{"num_classes": 3, "eps": 1e-08, "epochs": 7.0}
Rows from block 13 of a small class-conditioned image flow-matching model, named by matrix and row number. Rows with one number within an expert belong to one neuron, the router's apart. Each number is 200 + 40 x the weight over its row's rms, rounded and kept within 0 to 999. All counts start at 0.
Before each expert's rows are labels from the 100 images, of 14976 (inputs lightly noised), where the router gives the expert most weight on average: "strongest on" is what is common among them. Only what is clearly more common there than usual is listed. The data: rendered dice on a table.
# router: slot weights (model.blocks.13.mlp.router.weight, 8x256), inputs 0-85
# up: expert up (model.blocks.13.mlp.up, 4x128x256), inputs 0-85
# down: expert down (model.blocks.13.mlp.down, 4x256x128, transposed), outputs 0-85

# expert 1
strongest on: dice: three; yellow die; orange die
router.2,202,228,193,202,244,217,215,142,190,275,158,219,236,208,195,269,237,177,152,224,250,200,210,249,284,197,251,229,168,228,212,236,138,239,172,210,192,176,147,222,253,209,274,240,185,193,260,218,176,192,204,179,150,250,131,179,185,249,201,189,198,219,193,261,208,217,251,124,223,258,229,214,203,240,196,241,209,245,321,237,183,190,131,201,248,192
router.3,177,202,233,181,273,192,257,250,143,243,152,203,215,165,209,187,185,221,196,205,163,137,197,260,217,255,258,153,205,208,222,181,192,141,224,169,276,237,286,216,153,195,154,273,202,224,213,191,203,159,231,174,200,219,298,140,204,269,156,196,215,169,235,243,187,229,286,147,221,196,206,210,197,227,258,195,145,197,167,189,295,187,311,133,119,194
up.0,167,189,214,231,162,268,183,186,224,161,163,197,208,181,215,159,244,199,107,276,227,211,151,235,306,124,183,289,134,193,190,238,220,198,212,157,173,169,248,182,205,170,215,270,222,265,188,178,163,275,196,253,145,211,206,219,131,120,175,218,242,186,112,181,196,185,159,194,129,153,189,181,161,188,214,210,235,242,215,211,195,154,197,203,237,123
down.0,216,218,174,164,243,142,213,204,242,211,246,219,190,197,185,195,177,186,301,139,155,189,241,149,104,240,183,121,262,162,216,177,152,193,212,226,214,242,131,175,239,237,206,116,194,165,216,255,242,128,167,154,243,169,171,197,257,289,229,188,184,180,298,241,226,214,212,203,258,191,219,214,237,216,183,162,212,190,179,191,221,270,173,167,172,262
up.1,215,185,237,222,210,189,239,210,233,181,220,228,163,201,118,155,202,218,290,204,196,153,261,205,255,126,175,230,251,193,205,226,174,266,171,190,159,230,253,267,180,207,236,224,151,176,172,139,159,243,244,227,163,195,210,217,168,213,144,232,291,158,187,248,222,144,204,208,216,139,173,212,210,171,182,210,198,135,129,147,197,233,182,256,234,139
down.1,227,238,210,173,246,157,234,244,137,237,185,225,196,185,209,269,238,266,200,187,126,182,215,196,264,253,240,144,176,234,198,210,182,208,219,188,240,239,275,167,173,152,173,172,163,177,202,182,166,147,173,202,248,207,198,259,227,208,137,178,225,226,194,206,198,191,221,219,231,179,297,253,217,230,149,184,177,165,269,247,240,215,174,116,252,202
up.2,238,237,189,157,194,208,222,174,178,88,218,280,224,192,241,187,151,235,224,228,145,180,213,244,156,196,207,111,230,142,224,187,275,224,199,223,212,241,252,265,146,232,178,211,232,232,224,207,246,166,264,293,251,148,181,248,229,233,257,177,193,145,251,172,209,166,186,233,178,191,159,232,103,178,267,158,218,222,181,169,204,200,186,206,179,255
down.2,262,218,200,153,136,238,220,162,315,240,308,97,210,227,192,281,210,191,241,134,190,190,167,147,168,163,170,188,209,153,256,225,142,181,199,219,197,142,171,203,225,214,226,162,233,180,158,174,275,263,132,198,178,208,172,257,220,218,259,280,215,266,197,230,123,190,120,283,174,163,207,234,264,218,167,205,207,196,252,200,168,147,159,222,238,231
up.3,161,239,164,189,157,202,171,262,78,151,229,266,216,182,134,217,252,145,225,231,206,170,217,200,217,147,232,223,214,234,230,135,244,270,212,198,190,196,219,187,229,149,266,235,255,135,209,213,231,199,215,149,189,159,183,200,215,172,113,213,201,93,232,197,204,150,257,161,204,180,151,152,196,209,204,217,143,212,215,239,194,220,204,141,256,197
down.3,166,228,199,189,246,169,237,137,239,204,143,194,235,214,277,128,159,223,141,187,164,188,213,261,167,187,160,183,147,167,175,244,163,114,222,226,260,173,182,210,171,239,94,168,178,298,198,227,212,164,196,251,185,200,203,190,215,249,273,189,206,289,142,182,204,229,104,171,167,229,211,211,198,123,220,160,190,163,160,181,149,210,171,258,202,227
up.4,179,216,151,238,168,214,219,131,233,226,181,202,136,219,208,210,231,252,225,188,140,143,243,164,172,224,173,173,238,207,178,209,202,156,154,229,277,203,189,240,206,279,180,191,133,209,213,204,246,225,180,110,223,223,195,197,151,187,158,264,178,294,95,273,167,283,253,233,187,204,139,169,238,215,239,158,222,205,186,166,214,158,173,195,197,219
down.4,177,184,242,182,173,202,177,260,251,138,192,193,238,137,214,185,171,223,179,235,274,254,183,223,193,148,184,259,156,211,192,191,161,260,168,153,122,238,203,173,233,125,268,211,235,222,196,150,138,221,244,307,140,174,264,201,216,158,257,158,219,162,251,162,280,143,168,86,178,189,213,152,176,210,128,228,197,183,160,237,154,221,227,239,202,202
up.5,262,233,205,273,220,209,278,245,182,51,134,182,235,220,177,211,177,202,224,251,140,213,207,223,213,203,161,186,112,208,196,224,128,227,206,238,203,209,129,217,193,219,203,221,225,244,264,240,258,215,204,208,229,167,155,278,151,270,198,168,193,205,251,186,231,268,152,191,186,190,236,220,187,270,151,179,153,186,200,211,213,193,206,271,224,162
down.5,153,184,201,167,173,218,86,169,210,298,278,215,131,202,230,161,223,220,215,151,248,213,168,181,194,172,249,222,284,204,228,203,289,186,208,146,202,173,251,211,232,165,209,194,186,171,132,192,180,186,156,231,162,224,264,158,222,153,205,202,198,191,155,201,183,111,207,244,212,194,158,152,169,119,225,218,238,230,184,201,183,218,169,139,200,236
up.6,232,139,183,246,233,182,207,136,193,172,208,219,216,136,254,242,164,262,102,234,227,188,179,203,153,208,180,166,192,196,242,246,252,197,196,126,157,143,160,86,264,251,256,219,153,174,236,194,263,278,173,175,233,154,206,230,254,221,170,181,204,243,154,175,188,205,244,219,230,199,173,191,282,158,126,201,208,222,178,229,188,151,169,192,193,187
down.6,145,275,208,154,118,235,196,248,244,189,191,161,157,240,141,93,217,164,277,198,176,240,255,172,209,151,171,268,218,197,184,164,162,203,195,298,212,266,250,287,152,158,138,197,227,203,132,254,145,173,236,200,144,208,186,137,175,170,220,219,213,172,232,211,256,147,150,159,194,201,188,215,97,230,284,174,207,185,114,162,158,242,260,227,199,166
up.7,157,192,225,177,195,313,208,236,256,212,245,186,162,206,179,187,191,183,211,217,175,244,237,156,222,199,167,289,201,132,188,220,188,264,167,232,210,172,213,188,198,154,208,179,281,237,170,181,179,144,158,270,177,151,224,183,163,189,208,236,193,197,119,215,202,217,169,168,212,228,194,220,216,208,110,170,232,219,180,196,174,309,130,176,202,196
down.7,243,225,155,220,185,123,239,178,167,181,144,210,209,227,211,177,196,255,208,155,224,150,159,268,196,183,255,157,217,293,186,163,210,170,233,163,164,221,165,235,213,226,181,202,129,192,214,195,226,229,241,175,199,255,214,222,202,177,177,187,251,146,267,207,229,189,249,173,231,205,172,159,193,199,280,236,165,197,201,195,260,78,258,184,177,223
up.8,151,230,176,122,228,172,172,167,162,175,158,278,172,136,91,107,158,183,213,166,196,207,108,94,184,147,171,236,216,205,197,211,186,252,173,160,202,159,138,201,183,217,197,172,218,162,212,243,214,241,158,189,169,164,182,209,183,134,228,220,249,194,206,154,231,122,182,201,191,138,231,235,201,272,167,193,194,174,226,199,193,169,142,203,235,235
down.8,240,249,200,230,194,200,141,281,157,173,197,158,181,261,273,224,243,225,109,240,213,179,217,323,225,178,233,145,193,203,209,214,205,226,174,201,188,265,255,227,255,164,250,197,169,241,187,121,181,162,233,181,198,206,233,263,225,220,182,119,162,147,188,308,163,203,257,181,228,206,193,180,133,175,227,170,160,171,171,172,270,201,164,220,167,196
up.9,170,327,198,160,167,211,160,90,291,211,301,181,254,177,171,222,228,123,271,164,217,244,211,180,214,207,188,255,203,227,192,165,175,240,170,236,173,182,132,144,269,231,248,240,229,140,181,210,257,265,214,196,223,192,188,232,246,171,243,166,208,173,77,179,203,169,126,217,148,222,148,183,187,169,147,193,171,204,202,190,203,219,216,240,162,181
down.9,256,103,204,228,207,194,187,286,143,150,128,199,132,238,195,144,183,273,136,213,162,173,171,192,173,187,207,176,155,153,244,203,231,210,246,200,207,218,281,255,175,173,149,163,183,252,218,170,202,143,163,163,155,215,236,188,163,242,184,195,181,217,297,240,264,209,270,208,271,241,240,168,211,251,242,198,205,224,202,201,210,230,169,177,258,188
up.10,132,233,198,178,207,199,172,192,94,175,228,229,221,209,100,180,233,268,155,153,241,141,193,175,190,216,249,222,158,191,177,137,157,277,212,210,280,276,263,177,205,221,103,261,202,208,229,213,242,183,208,215,196,166,188,192,247,156,195,193,244,167,216,206,215,229,229,164,208,240,213,221,204,246,236,181,194,189,184,231,207,179,191,181,205,275
down.10,170,175,170,213,158,220,169,231,274,172,184,189,206,212,295,218,197,212,236,235,153,285,216,240,142,115,146,196,154,184,198,243,248,142,184,198,181,55,138,201,178,119,272,134,168,237,217,182,142,227,183,227,195,191,219,225,184,206,192,179,162,271,223,203,212,236,152,189,177,150,183,94,121,170,228,169,170,204,226,239,162,124,189,220,226,188
up.11,252,194,167,258,174,202,183,157,270,183,216,162,194,200,263,162,179,197,242,209,207,261,229,227,165,165,156,237,197,192,177,259,208,138,219,193,187,228,212,185,204,197,262,204,187,242,189,167,231,204,180,256,161,182,207,186,145,202,240,215,261,249,161,206,203,217,180,182,215,176,125,96,238,194,143,181,219,209,44,164,154,220,152,284,156,208
down.11,171,139,192,158,257,154,180,233,127,250,133,215,132,201,152,156,196,176,212,205,203,164,224,249,223,254,239,206,178,212,195,161,155,199,220,208,225,162,273,196,168,149,195,218,196,169,221,211,110,162,239,173,200,163,132,155,213,219,155,186,164,133,189,251,246,200,182,168,224,131,305,234,212,225,252,168,122,170,262,199,245,205,186,136,226,172

# expert 2
strongest on: dice: one
router.4,184,232,258,220,165,247,213,91,239,197,267,176,215,258,201,190,251,188,273,208,191,183,186,203,167,246,160,191,173,219,233,198,169,273,236,210,42,153,163,231,169,165,175,194,206,225,179,193,222,268,206,268,159,261,222,246,183,134,207,261,202,161,180,173,170,179,139,244,174,130,178,180,252,125,228,167,211,183,220,207,204,223,97,240,240,213
router.5,244,217,161,232,197,161,197,257,212,229,209,198,200,260,146,133,130,186,201,186,258,253,220,192,192,196,228,214,260,144,205,187,213,222,197,198,80,247,166,196,274,282,237,159,224,202,200,162,169,182,208,149,203,156,175,289,278,186,248,196,251,211,187,189,259,250,172,211,238,236,273,183,248,200,189,229,259,223,159,128,117,229,78,240,251,207
up.0,251,263,238,239,177,210,220,232,162,147,159,261,239,212,275,169,211,224,151,199,231,205,205,194,148,166,192,179,175,200,193,166,156,133,219,276,193,240,226,157,171,129,243,211,228,263,195,241,236,179,218,155,202,222,179,200,253,221,224,224,116,161,210,194,257,187,237,192,111,230,176,247,180,207,282,143,165,234,171,271,133,205,213,219,239,235
down.0,192,136,213,185,240,231,165,197,160,194,242,99,169,165,193,173,173,170,242,192,193,202,189,171,243,234,211,222,290,241,158,207,132,284,164,157,229,158,194,243,184,165,117,233,199,180,206,193,153,191,243,216,140,175,205,112,120,172,150,203,258,159,206,247,172,204,215,164,320,216,276,175,228,178,121,286,205,162,180,175,233,228,221,201,196,178
up.1,186,205,217,213,235,204,199,223,181,163,125,194,200,202,116,193,242,227,191,214,202,239,167,186,186,150,211,221,193,188,201,199,185,200,158,197,169,228,218,237,231,151,148,220,223,188,228,145,192,190,230,206,160,202,271,245,190,230,138,167,159,175,160,171,258,195,207,169,206,164,239,126,210,187,164,163,164,178,128,163,291,230,222,208,220,107
down.1,260,160,209,249,262,185,131,284,171,187,213,144,228,181,244,185,211,207,148,191,257,143,225,175,244,261,272,189,176,203,165,173,198,149,240,190,133,203,205,132,140,192,227,241,198,206,186,218,150,168,225,112,186,220,188,205,240,244,186,182,175,152,186,174,220,144,191,181,271,236,229,232,247,226,210,186,223,185,235,252,214,219,198,165,226,191
up.2,256,203,204,184,151,160,184,197,246,214,260,194,229,211,45,197,207,213,198,226,220,230,248,159,191,229,247,258,212,205,196,197,220,232,125,245,191,180,176,169,260,208,221,186,244,192,171,232,210,221,202,186,158,230,191,225,218,105,221,195,146,92,170,217,325,196,187,194,198,248,247,287,240,238,201,211,233,161,248,266,149,212,196,144,259,205
down.2,105,247,208,173,242,206,245,210,116,189,130,192,197,188,265,187,174,197,157,151,154,196,178,239,179,150,130,210,171,218,164,165,230,164,242,171,218,226,243,196,149,203,127,208,154,266,241,199,197,131,215,224,210,194,237,178,153,318,200,185,219,299,187,201,156,228,218,179,218,181,134,114,124,170,221,180,139,216,126,149,225,155,238,224,110,198
up.3,130,225,149,218,212,167,192,139,142,208,197,203,236,134,295,267,196,177,240,233,142,170,148,273,129,209,154,116,203,152,216,160,209,165,222,231,232,222,241,188,188,177,265,225,178,250,209,179,240,224,175,254,170,190,189,167,163,234,191,174,195,357,167,213,102,213,226,126,202,152,128,150,143,167,208,142,177,232,101,180,192,190,205,246,102,260
down.3,193,157,231,212,223,170,147,258,152,227,111,204,155,193,140,143,196,180,170,205,224,177,179,234,277,234,232,243,196,206,198,237,142,195,137,185,197,153,216,199,219,225,189,243,234,143,162,251,122,168,291,160,165,136,152,174,259,206,145,184,166,78,239,280,283,182,227,198,220,272,266,206,228,199,218,198,175,162,187,227,254,189,153,181,232,174
up.4,241,228,218,165,224,227,162,218,178,185,199,202,170,245,150,142,185,239,141,201,211,213,248,168,221,240,186,212,184,239,204,159,197,140,239,235,290,230,216,221,215,150,136,195,244,249,224,315,183,187,213,209,177,275,185,189,227,201,244,239,160,128,199,293,277,209,226,154,206,259,217,273,160,248,252,174,159,200,161,275,161,212,233,161,231,162
down.4,158,204,212,245,304,194,241,145,192,246,107,240,272,269,250,171,234,150,193,181,137,171,255,235,258,169,193,121,181,195,161,197,229,189,228,163,260,168,206,213,142,226,151,193,125,185,219,231,252,167,186,179,231,165,209,188,122,248,169,188,262,274,178,236,136,216,197,192,183,152,218,178,166,189,183,200,222,198,205,113,186,203,212,195,197,212
up.5,230,207,189,192,188,264,195,234,207,234,256,156,202,178,158,170,165,216,238,204,269,268,233,185,211,245,210,229,219,185,208,188,269,251,187,238,160,192,218,200,205,220,198,216,210,170,156,188,182,238,226,172,166,200,178,212,215,170,238,216,196,137,161,261,309,185,142,192,207,241,227,197,235,170,182,267,255,224,227,310,158,152,189,243,221,187
down.5,161,209,203,180,190,170,195,170,225,108,165,282,175,187,181,219,223,238,178,174,84,164,172,233,209,182,197,184,154,220,210,186,213,178,206,172,221,253,175,152,203,138,164,166,191,248,249,177,226,159,212,199,211,216,231,193,145,233,166,211,197,259,200,156,164,254,212,209,192,197,136,147,127,211,252,142,138,172,123,143,233,182,202,212,168,224
up.6,244,161,220,236,193,223,164,192,220,199,187,206,174,234,40,170,159,199,223,196,174,187,196,146,169,178,170,255,200,193,199,145,204,234,141,139,141,190,192,264,226,218,174,265,194,141,201,198,182,229,246,183,159,226,200,255,238,158,271,263,184,102,174,188,317,179,188,210,227,202,215,125,252,161,233,185,196,185,193,194,165,228,89,210,285,116
down.6,158,231,177,148,97,176,262,226,185,189,269,192,202,213,251,201,217,205,215,192,207,135,196,250,200,201,206,156,168,185,220,260,178,189,232,191,202,237,252,150,197,193,185,112,213,287,183,145,201,170,162,224,235,206,250,199,157,257,153,152,248,244,251,171,141,234,181,220,170,191,163,256,137,241,187,177,223,161,208,234,235,197,319,183,152,258
up.7,175,156,209,220,176,190,240,208,185,168,222,237,182,187,293,102,135,206,225,200,198,167,244,204,180,196,147,176,148,167,213,165,209,195,275,194,157,189,243,156,188,193,204,122,169,235,165,132,212,188,187,198,252,206,251,163,228,161,171,231,240,185,267,142,117,175,197,150,167,197,186,203,189,234,208,168,200,198,187,198,207,176,240,223,93,262
down.7,216,194,180,201,187,247,146,187,238,252,203,238,213,151,192,301,177,221,259,196,217,247,175,181,205,235,273,238,260,250,202,233,181,256,150,270,207,144,112,261,199,233,234,308,257,193,199,249,208,211,246,137,200,201,220,185,186,144,162,197,180,168,174,256,196,152,187,274,243,189,201,173,283,150,188,236,163,130,228,208,178,211,174,241,255,154
up.8,179,170,191,221,246,188,213,152,181,117,151,250,261,159,262,191,157,275,251,199,170,211,160,275,227,168,186,145,138,131,213,238,206,186,217,215,193,270,197,201,156,203,182,196,198,172,194,159,207,235,223,213,221,172,233,238,160,251,137,205,219,245,175,210,125,233,165,148,163,175,184,188,177,214,189,192,183,223,101,124,220,247,217,229,176,174
down.8,228,219,256,223,208,118,187,259,127,232,193,141,277,194,201,224,216,220,140,156,252,198,189,209,211,287,259,228,231,182,197,211,139,141,167,212,163,167,229,185,179,194,186,182,225,226,199,152,184,125,209,161,183,217,189,200,280,209,152,185,133,154,183,213,290,170,224,241,245,223,201,280,192,175,247,243,222,149,228,296,207,183,205,183,249,195
up.9,214,239,201,174,226,169,207,155,207,137,147,182,217,149,323,206,177,215,232,227,127,256,175,229,208,179,196,129,157,163,187,195,197,165,233,200,236,282,233,186,146,189,212,197,198,237,201,154,225,199,142,247,246,192,265,179,207,174,186,224,215,306,179,191,90,219,171,148,190,222,149,152,145,234,182,212,175,224,151,129,264,242,217,229,153,233
down.9,308,151,193,192,194,239,161,225,172,234,301,118,198,208,219,222,220,182,150,229,303,197,235,141,176,276,216,259,266,179,160,218,203,172,221,228,183,124,232,174,203,193,187,221,265,189,118,224,159,178,215,166,158,198,195,192,256,215,196,179,153,111,244,196,287,205,182,251,252,249,267,268,269,202,209,228,198,140,296,234,201,214,169,165,237,250
up.10,135,215,167,262,188,208,217,159,174,134,237,173,146,169,203,169,189,253,300,127,182,257,187,241,274,217,219,100,173,144,191,157,201,216,231,221,195,181,210,244,221,280,221,202,214,170,222,185,220,247,202,210,172,121,202,219,134,131,207,200,310,252,209,230,116,200,196,200,208,188,132,171,184,99,198,223,244,221,183,122,156,268,136,199,214,214
down.10,219,167,226,145,169,192,134,223,213,257,183,287,233,208,235,251,185,203,152,238,190,176,176,182,161,171,163,254,207,237,220,209,194,227,180,182,210,248,253,185,235,128,208,194,210,211,184,176,203,162,220,236,226,305,205,187,264,187,229,211,128,199,209,174,242,203,207,188,170,197,245,224,198,302,205,183,156,178,183,232,270,95,259,210,140,154
up.11,266,234,196,142,190,229,170,168,235,178,237,227,164,205,235,298,171,246,107,234,251,213,230,131,191,210,204,240,231,205,234,200,232,144,179,246,259,171,222,208,199,215,153,205,245,222,267,266,214,189,158,215,249,273,174,190,206,198,221,205,118,204,242,206,231,200,218,254,210,295,255,203,199,262,228,167,192,177,189,286,171,180,205,134,244,273
down.11,109,197,199,194,241,110,247,194,156,184,80,212,270,288,195,68,248,199,213,159,131,167,225,255,220,172,186,187,139,238,193,195,196,160,230,157,244,239,164,174,183,189,180,165,112,222,173,236,193,237,222,201,178,153,232,187,193,194,207,209,239,243,174,257,214,183,223,148,186,108,203,154,140,222,174,221,191,198,175,146,204,164,184,221,182,137

# expert 0
strongest on: dice: one
router.0,186,158,250,258,245,197,232,210,238,199,272,158,199,171,268,164,173,224,170,190,214,195,236,168,183,217,132,213,223,157,222,192,220,255,189,205,108,265,176,197,132,129,224,216,230,225,181,152,229,216,221,133,177,198,228,151,210,219,172,244,202,213,150,193,243,272,232,197,247,232,136,109,193,218,217,200,185,237,116,207,177,208,190,242,176,226
router.1,253,158,143,173,163,176,138,241,243,163,196,239,197,236,161,139,185,216,239,245,221,213,216,181,198,193,240,207,191,154,150,194,210,248,110,156,151,153,160,161,258,267,145,216,206,149,216,197,236,177,217,192,184,218,144,131,235,251,187,173,221,124,219,223,226,181,129,164,206,211,113,194,262,228,185,231,248,213,149,186,134,200,182,311,173,211
up.0,217,182,211,222,196,172,261,222,169,148,152,229,194,251,158,77,144,208,241,183,173,208,207,232,213,194,197,168,140,241,174,172,210,254,236,173,159,239,233,212,180,226,192,200,192,220,215,183,175,214,189,194,246,136,233,245,159,209,210,180,204,191,234,221,235,160,265,212,193,166,188,201,169,215,178,200,205,216,168,176,274,161,225,207,201,174
down.0,238,238,270,219,178,260,217,205,226,255,269,172,178,216,193,268,180,191,275,219,276,142,193,179,151,150,191,181,253,104,184,235,205,196,233,225,237,208,209,187,188,238,189,239,201,226,142,181,191,253,208,195,159,254,194,164,209,175,191,217,214,255,220,146,100,200,127,245,228,225,116,244,274,196,243,240,174,187,220,199,235,210,246,211,162,203
up.1,147,180,165,256,197,138,269,240,180,211,148,209,216,223,129,180,153,194,247,199,139,154,167,226,184,199,192,224,177,205,191,177,245,184,180,196,215,266,273,176,216,214,191,219,170,215,216,147,159,183,202,230,192,191,196,279,180,215,214,173,141,207,216,163,231,167,234,232,223,213,178,190,193,180,208,113,165,197,103,194,256,144,201,160,235,196
down.1,162,221,210,179,215,206,164,278,190,184,112,235,211,183,239,175,213,191,172,163,166,190,242,222,235,218,258,163,173,181,193,204,233,120,226,167,142,248,244,143,178,176,200,170,218,236,281,195,228,114,174,176,219,160,220,227,208,209,216,225,205,210,205,218,193,217,208,142,222,244,234,229,222,221,184,207,253,224,220,192,247,170,154,145,159,295
up.2,228,264,165,290,189,195,195,175,222,107,242,220,187,181,247,202,262,150,162,275,185,251,206,175,184,191,185,147,178,164,198,194,212,140,169,251,247,197,179,246,204,215,208,203,160,244,177,264,216,261,213,252,317,168,206,124,202,199,178,130,238,237,219,234,104,248,172,150,209,229,142,199,199,262,221,207,201,184,217,167,156,185,195,255,171,289
down.2,176,137,177,119,277,186,198,177,235,247,181,178,168,203,232,193,155,191,186,132,178,188,170,259,211,190,174,150,154,231,183,193,133,258,213,172,259,203,216,180,225,203,171,179,189,176,249,242,179,109,171,158,110,231,191,154,151,157,196,270,189,217,135,227,251,196,253,182,198,163,267,120,155,184,167,161,216,215,118,177,199,198,216,202,159,122
up.3,141,219,243,181,216,175,168,159,168,150,105,208,201,213,153,153,188,201,223,130,93,173,124,262,209,133,173,148,172,203,230,161,199,166,236,144,181,230,225,221,227,200,177,201,236,172,265,205,241,219,229,193,199,159,199,239,196,198,214,210,258,216,164,170,178,202,250,178,168,194,201,192,174,151,187,246,232,236,177,134,235,294,155,249,207,112
down.3,252,139,218,187,126,210,242,210,214,258,243,201,200,208,222,249,186,155,209,257,300,204,216,166,208,243,205,197,255,125,188,283,158,222,179,217,220,207,256,213,201,235,203,223,196,217,100,186,164,167,205,194,168,202,168,140,220,169,160,174,168,198,183,238,195,204,178,195,227,153,205,267,243,214,251,174,212,147,196,210,227,174,305,201,94,280
up.4,205,192,229,193,202,248,175,157,207,255,231,239,161,202,143,229,208,216,245,217,260,218,188,242,236,168,171,229,226,172,188,169,205,270,142,265,228,138,191,246,233,264,151,201,178,131,131,166,230,278,215,202,177,191,225,228,198,168,171,85,198,191,143,189,182,206,167,256,200,203,201,254,262,185,281,244,195,166,241,198,218,183,180,174,253,154
down.4,159,251,186,196,189,155,230,241,187,92,142,178,273,193,235,203,199,183,181,200,95,222,202,183,193,186,216,226,134,233,234,168,218,179,249,123,174,283,187,187,195,125,226,164,186,258,289,229,214,146,168,241,240,247,215,216,203,241,169,296,216,274,239,189,197,246,263,132,158,167,239,167,106,245,116,176,202,263,156,217,187,186,177,208,200,226
up.5,195,239,233,177,209,278,174,134,252,261,207,237,220,194,170,275,224,141,127,242,166,201,161,215,215,269,187,215,223,185,261,227,273,205,208,249,264,158,213,199,186,226,229,196,164,164,171,261,205,209,196,166,254,228,172,170,257,224,281,206,172,246,231,136,140,270,189,260,269,247,186,220,231,196,277,189,184,156,228,203,227,152,167,170,277,250
down.5,197,198,158,165,233,161,232,220,166,82,195,170,176,240,210,97,213,232,197,162,174,223,238,199,159,136,164,185,100,227,149,143,132,185,192,143,220,279,165,132,209,157,160,158,206,226,248,187,187,171,154,248,173,153,203,207,215,204,162,192,197,190,176,204,247,226,221,166,106,154,245,147,118,235,117,187,181,179,163,194,183,188,233,192,194,147
up.6,164,229,177,210,219,150,272,180,160,191,172,220,225,213,179,154,254,243,247,207,153,201,188,286,174,194,178,179,154,204,175,221,207,168,205,147,237,284,297,193,162,191,108,187,212,211,251,136,227,180,197,235,241,186,239,249,182,225,210,125,192,261,208,178,154,233,235,206,143,168,169,217,189,198,172,143,144,233,134,135,192,203,233,169,165,180
down.6,235,134,248,239,239,201,162,213,105,241,150,151,214,251,271,208,212,189,163,157,228,179,205,222,225,205,211,147,199,171,205,238,200,167,228,185,135,172,289,190,169,141,169,226,189,224,257,157,229,169,246,99,143,175,209,127,215,196,107,202,141,219,198,233,118,190,213,194,317,174,147,204,205,194,192,247,172,218,234,126,262,205,245,236,158,208
up.7,107,247,164,218,194,166,208,129,281,234,200,141,173,194,184,230,264,190,181,264,140,154,191,221,220,131,151,182,204,177,241,167,209,163,155,121,289,147,190,207,231,264,168,273,192,181,253,181,230,207,152,208,199,181,216,215,207,143,214,125,257,211,182,124,135,194,163,173,178,239,150,214,196,254,208,183,196,230,161,233,256,217,221,229,188,242
down.7,204,147,199,142,199,188,232,240,141,156,175,286,256,221,244,140,168,212,183,143,237,208,169,249,173,227,201,192,190,230,173,252,159,201,237,253,164,293,251,229,200,174,251,137,263,242,199,245,210,200,220,153,191,195,170,175,231,230,231,256,135,244,213,228,246,220,278,185,229,161,263,177,188,146,200,234,239,190,208,150,172,192,246,223,226,152
up.8,160,212,209,180,187,142,234,165,207,248,227,211,258,178,243,282,217,189,219,252,148,204,147,187,153,247,211,189,260,237,190,201,201,150,183,216,248,197,215,192,248,250,259,176,216,279,197,209,225,255,166,231,228,217,203,249,257,204,161,175,182,235,228,166,212,260,233,191,140,224,204,200,188,209,208,160,145,182,138,254,196,177,183,186,180,223
down.8,225,236,202,169,260,203,229,198,207,101,175,196,168,235,175,97,173,183,151,217,265,183,265,208,223,104,200,237,183,198,235,209,203,169,225,176,174,181,205,177,120,140,144,200,157,183,241,244,194,123,197,161,193,162,187,180,202,224,276,216,199,191,187,214,249,172,165,180,224,193,225,177,184,228,149,202,281,175,195,124,146,212,197,215,261,214
up.9,187,172,179,208,184,204,194,201,147,178,212,197,178,221,130,218,114,257,205,171,147,144,207,229,186,180,216,251,177,234,197,142,277,195,180,190,160,238,222,174,218,199,235,241,187,223,266,206,109,194,235,189,200,233,175,240,215,169,226,218,140,166,228,198,345,186,233,207,177,248,233,167,187,153,269,192,167,205,158,259,127,168,160,200,278,187
down.9,232,233,257,124,133,222,174,155,258,220,241,230,202,226,216,192,204,198,223,179,210,214,221,156,146,236,183,151,215,177,202,231,85,175,253,245,241,218,235,151,198,179,161,151,250,222,159,224,257,146,184,284,229,223,189,206,139,194,232,227,205,225,220,145,139,186,174,230,187,178,218,285,186,285,157,202,228,128,237,193,275,227,252,191,175,256
up.10,177,209,235,131,167,194,170,263,190,158,204,271,160,287,98,123,169,206,153,193,160,190,220,152,147,201,165,199,199,216,224,177,172,222,180,186,190,251,238,183,213,216,147,200,247,227,195,154,140,171,208,209,195,223,324,258,244,170,273,245,174,132,222,182,285,178,203,213,153,236,234,241,181,231,197,202,217,156,152,253,245,175,176,154,173,188
down.10,182,255,196,243,229,193,223,128,203,229,178,214,232,236,285,215,267,177,158,163,214,275,217,257,228,260,169,162,188,191,169,187,154,207,207,181,247,182,151,286,155,271,150,185,183,262,220,174,265,214,194,211,261,183,283,306,209,230,201,200,239,253,187,255,114,273,254,183,153,217,187,152,197,230,174,199,181,233,214,199,155,217,208,163,152,180
up.11,146,228,202,180,208,218,201,113,218,206,226,203,184,196,162,339,257,164,131,231,246,222,243,165,213,187,166,202,235,201,232,219,104,224,147,247,262,143,201,288,185,175,184,206,136,195,199,211,212,243,132,207,184,221,192,205,188,165,194,182,214,223,245,164,194,233,194,187,208,192,240,164,241,219,219,194,206,145,245,169,183,210,177,209,270,181
down.11,189,188,185,217,235,146,170,259,186,148,146,248,175,236,172,84,202,227,197,207,107,219,185,257,205,196,218,207,164,249,163,170,248,195,270,147,195,254,218,159,233,211,204,158,203,181,196,202,197,156,196,220,206,210,196,244,207,243,227,133,186,219,150,221,248,214,236,193,186,185,264,218,135,208,163,133,179,241,139,227,240,200,133,189,264,162